{"model": "audio embedding model", "dataset": "struck, bounced, scraped and rolled objects made by modal synthesis", "train_examples": 78125, "gain_aug_db": 10, "noise_aug": 0.002, "time_shift_ms": 50, "n_mels": 64, "hop_length": 160, "input": "log_mel", "spec_augment": true, "win_length": 512, "targets": ["striker"], "num_classes": 2, "embedding_dim": 64, "arch": "resnext", "norm": "batchnorm", "activation": "hardswish", "depths": [2, 4, 4], "kernel_size": 3, "stem": "deep", "avg_pool_shortcut": false, "widths": [128, 256, 512], "am_softmax_margin": 0.1, "am_softmax_scale": 30, "init": "torch_default", "residual_init": "scaled_by_depth", "optimizer": "nadamw", "lr": 0.0032, "beta1": 0.9, "beta2": 0.95, "eps": 1e-10, "grad_clip": 1.0, "steps": 12900, "batch_size": 256, "epochs": 42.3, "lr_schedule": "wsd", "decay_fraction": 0.4, "final_lr_fraction": 0.1, "warmup_steps": 640, "weight_decay": 0.03}
Rows from block 4 of a small audio embedding model, named by matrix and row number. Rows with one number belong to one channel. Each number is 128 + 32 x the weight over its row's rms, rounded and kept within 0 to 255. All counts start at 0. Numbers have three digits each.
After each channel's rows are labels from the 100 clips, of 14848, where the channel reaches its highest value: "strongest on" is what is common among them; "band" is the frequency band that holds the peak. Only what is clearly more common there than usual is listed. The data: struck, bounced, scraped and rolled objects made by modal synthesis. In brackets: how many of the 100, against the usual share in percent.
# convs1: grouped (4 groups) 3x3 conv (model.blocks.4.convs.1.weight, 128x32x3x3, each kernel summed), inputs within the group 0-31
# convs2: expand pointwise conv (model.blocks.4.convs.2.weight, 256x128x1x1, transposed), outputs 0-63

convs1.44:049150108152123068111092104059104108140152143148143103155129144153145149137091140135124102056090
convs2.44:078211144140070134141135102103072171108100171115148082113141065142062119145074153148146119121174139154085123116067081078126070119128182127116082130078114103117177079111112096090077167110119111
strongest on: hard striker (100 vs 50.2); large (81 vs 33.6); shape: membrane (41 vs 12.6)
band: 2000 to 4000 Hz (73 vs 25)

convs1.13:101142115107084132127158154086149149117094101105099197141067092034125118140111119136117124126082
convs2.13:142114123181107127144177077133145156155100079129231136120077107096156161133149220152085105111112111101057115124151158173189143140113146161181088090150116167189094107127155137154151135134126115
strongest on: hard striker (100 vs 50.2); large (75 vs 33.6); shape: membrane (44 vs 12.6)
band: 2000 to 4000 Hz (67 vs 25)

convs1.123:101143116125188138155072133125130111076160085098165100124164072112068133124150105169095135141180
convs2.123:121154149147157090105118143124152151075153110110145161174173113090151154098121147124116133149116138115193135148126128104062156135113119086231170130209130107123118116179101123128099163126097105
strongest on: striker: soft (99 vs 49.8); small (78 vs 33.6); one hit (48 vs 20.4)
band: 0 to 250 Hz (98 vs 12.5)

convs1.100:120158166109088163147089177148119160092143097175115096097069117148127155158090167119152162163076
convs2.100:067127049112118124115131093034119115141126137120119114094159159084131075144040126106135095128112083083113134108080084074129074096151125130116136139100086104106103135139087035040092109115107064
strongest on: striker: soft (94 vs 49.8); thin (high-pass) (84 vs 11.9)
band: 0 to 250 Hz (98 vs 12.5)

convs1.99:186129162185139154151117161146157145118186158150108130120152199162178151157135157183141154145125
convs2.99:139132121068103074103091115129185131093111109085127109045128138146164126139134124100100111074130152151142095132134146074073121157076087074063102077179160060094152141100053108121078145076157081
strongest on: striker: soft (98 vs 49.8); clipping (25 vs 7.9); text has "clipped" (25 vs 7.9)
band: 500 to 1000 Hz (61 vs 12.5); 250 to 500 Hz (36 vs 12.5)

convs1.86:116157082117116135127099073115145089076053091071103114143092117134070103135140150149099092124103
convs2.86:132104146185100154142147138151126130103107150092087105082139143121124151150122077114132070112083125108162117107146139120116129143121032123076111099160133036154114113119137117124105122128124118
strongest on: striker: soft (98 vs 49.8)
band: 500 to 1000 Hz (36 vs 12.5); 250 to 500 Hz (30 vs 12.5)

convs1.113:118077096130124108111082106101097090091183064107184099094128101121121112097126080146078116118162
convs2.113:089129162128073152116097121141069143106104104225133083128128103109098129128128131117096108113113079156068112073102092144162089074132185130159103119068085137134094098128163138142140094161087131
strongest on: striker: soft (93 vs 49.8); small (73 vs 33.6); repeated hits (45 vs 19.8)
band: 0 to 250 Hz (100 vs 12.5)

convs1.47:116109113153105042159142070178144155140169133128161146137117131108140093145164171152113056131155
convs2.47:151123105130076149172151091166153064126132117128095116104140113152112164148164084134090140109114124106118083148139169154174146179091081146124086111147111115143119108100116129129132062100158097
strongest on: striker: soft (93 vs 49.8); clipping (56 vs 7.9); text has "clipped" (56 vs 7.9)
band: 250 to 500 Hz (83 vs 12.5)

convs1.51:122094120092115109076090113112122115080125119068068149082103114089122117057108109101119106097081
convs2.51:146118111111188146068094137146164041164163101141075154105143155113196164126164058097163168159149135118175114125140145123104154117162155126148184153159129127125137180155130138132151050143160125
strongest on: striker: soft (99 vs 49.8); small (85 vs 33.6)
band: 250 to 500 Hz (85 vs 12.5)

convs1.40:065149137149152083114090080055110111132155142156160107159098151145092153146102143117084111069103
convs2.40:106184155175060128168175094115090163100063134104167065132131070138097135152092155107114121089143132142092077106084108101147108164101170107127050094095129107163149090075096109109087169084131116
strongest on: hard striker (100 vs 50.2); large (82 vs 33.6); thin (high-pass) (36 vs 11.9)
band: 2000 to 4000 Hz (66 vs 25)

convs1.49:090150110114083122084114117067114125088083152118099067122109117086110112105101088163101161090073
convs2.49:093154139086135152084098114116083173106149138124172158109120098116082091100116166161137095143154161165109187169068075123124095098137117145125088156123147127066161077162134144152136168154087113
strongest on: hard striker (100 vs 50.2); size: large (65 vs 33.6); membrane (47 vs 12.6)
band: 2000 to 4000 Hz (69 vs 25)

convs1.5:143121100154139123109156129057139142147067142110146155094086082044115149097072146150120140131098
convs2.5:119163135176068128153195070109117149159101078107198096109130114101147110160124172117080079080129133106084016127118133133160143125101152117171070070143103152145132112133115124140132145110107119
strongest on: hard striker (99 vs 50.2); size: large (74 vs 33.6); membrane (50 vs 12.6)
band: 2000 to 4000 Hz (79 vs 25)

convs1.85:112130102084083129115085192157160037164174108123137131107156120111114162131126107131081082123133
convs2.85:104099168175107132140158150118107161097086122116153130103139123091107122141103137131124073126040126153160116054137124100137125157126095113094117100139123091140127102112128096128102144128127112
strongest on: striker: soft (88 vs 49.8); repeated hits (63 vs 19.8)
band: 250 to 500 Hz (36 vs 12.5); 500 to 1000 Hz (32 vs 12.5)

convs1.39:131078101110137090079122087146140147145159086070116131111172129161148140099141148146149035133086
convs2.39:115137158112139131064118181128121178139148079162155134134168154091119120066119157155116160154105149160147120147136113133091151121142168139134179144157120128051122145146122160161159215144073139
strongest on: hard striker (100 vs 50.2); size: large (72 vs 33.6); membrane (50 vs 12.6)
band: 1000 to 2000 Hz (43 vs 12.5); 500 to 1000 Hz (30 vs 12.5)

convs1.61:064117114133121040087082092074101104121132126100115111136129132126122116099090127130137111058083
convs2.61:158169113139096124104098133173136118100114136102152122144103097156117125156148131116138197120174168167119133151126146107115120172113148118088089104174158060150188089134096124126125133089151128
strongest on: hard striker (94 vs 50.2); rubber-like damping (49 vs 16.9)
band: 2000 to 4000 Hz (71 vs 25)

convs1.78:123201104164145138121114108128050154100096143093109114191120164139101099120195156099149140126117
convs2.78:141133102135098094169154106117148091159047174104124061091128120148143161180129103097108111065113105122136106103135150097147127150083102101126079087114136086123116137070102076090072120095163123
strongest on: striker: soft (99 vs 49.8); repeated hits (51 vs 19.8)
band: 500 to 1000 Hz (49 vs 12.5)

convs1.38:135094094156161105075118092123123125137133074131173095180157140180124143149139114131118040121080
convs2.38:082110132131159140104168182114096080156145097170114125134182171092096130120108105178118131146100089074103132116114093122138136097134124155155179149113064129074093134123136149151154062139077126
strongest on: hard striker (100 vs 50.2); large (75 vs 33.6); shape: membrane (46 vs 12.6)
band: 1000 to 2000 Hz (44 vs 12.5); 500 to 1000 Hz (37 vs 12.5)

convs1.11:088173173124139113146167071108081123103100138133133148129170113107173095156131072074151097130071
convs2.11:181150126089146064102081124149182133124105128103129126085147123149152164099120138089101139123138131141204107061188195125054132152096173054105135096185182135097157128092105114133055135108165128
strongest on: striker: soft (100 vs 49.8); clamped rod (47 vs 11.9)
band: 250 to 500 Hz (97 vs 12.5)

convs1.59:091138116094086115087127112072126132081079133104089078117096127078110111086114081162105150095080
convs2.59:097154133090125140080090109126094162102129138113157140124095098114097081109114164163126108136156178188128173153071082119110099101133130135123087138135148129068174074168143130159138160144093118
strongest on: hard striker (100 vs 50.2); size: large (71 vs 33.6); membrane (54 vs 12.6)
band: 2000 to 4000 Hz (62 vs 25); 1000 to 2000 Hz (33 vs 12.5)

convs1.36:105116108114099142095090108085121135179198103092120086128122179155152146087124189143159115090084
convs2.36:121113122135152122089107123135134150218133082146137110131234206106164146086174117107106105109119093115137076162128108175105183113103148127148145123118134158115104197095147144160163170121131131
strongest on: hard striker (96 vs 50.2); reverberation (60 vs 24.7); text has "reverberant" (60 vs 24.7); text has "room" (60 vs 24.7)
band: 4000 to 8000 Hz (58 vs 25)

convs1.37:049095103115086098076107134082113115113125088099106140115113126120127092086125108135126119059063
convs2.37:095180092126122146096117114125114125123139152114088116127108101151056100144103119138159159159213149149106160181054098099111057129144167131107136144081128120079204068176136106098155148160138131
strongest on: hard striker (99 vs 50.2); repeated hits (48 vs 19.8)
band: 2000 to 4000 Hz (55 vs 25)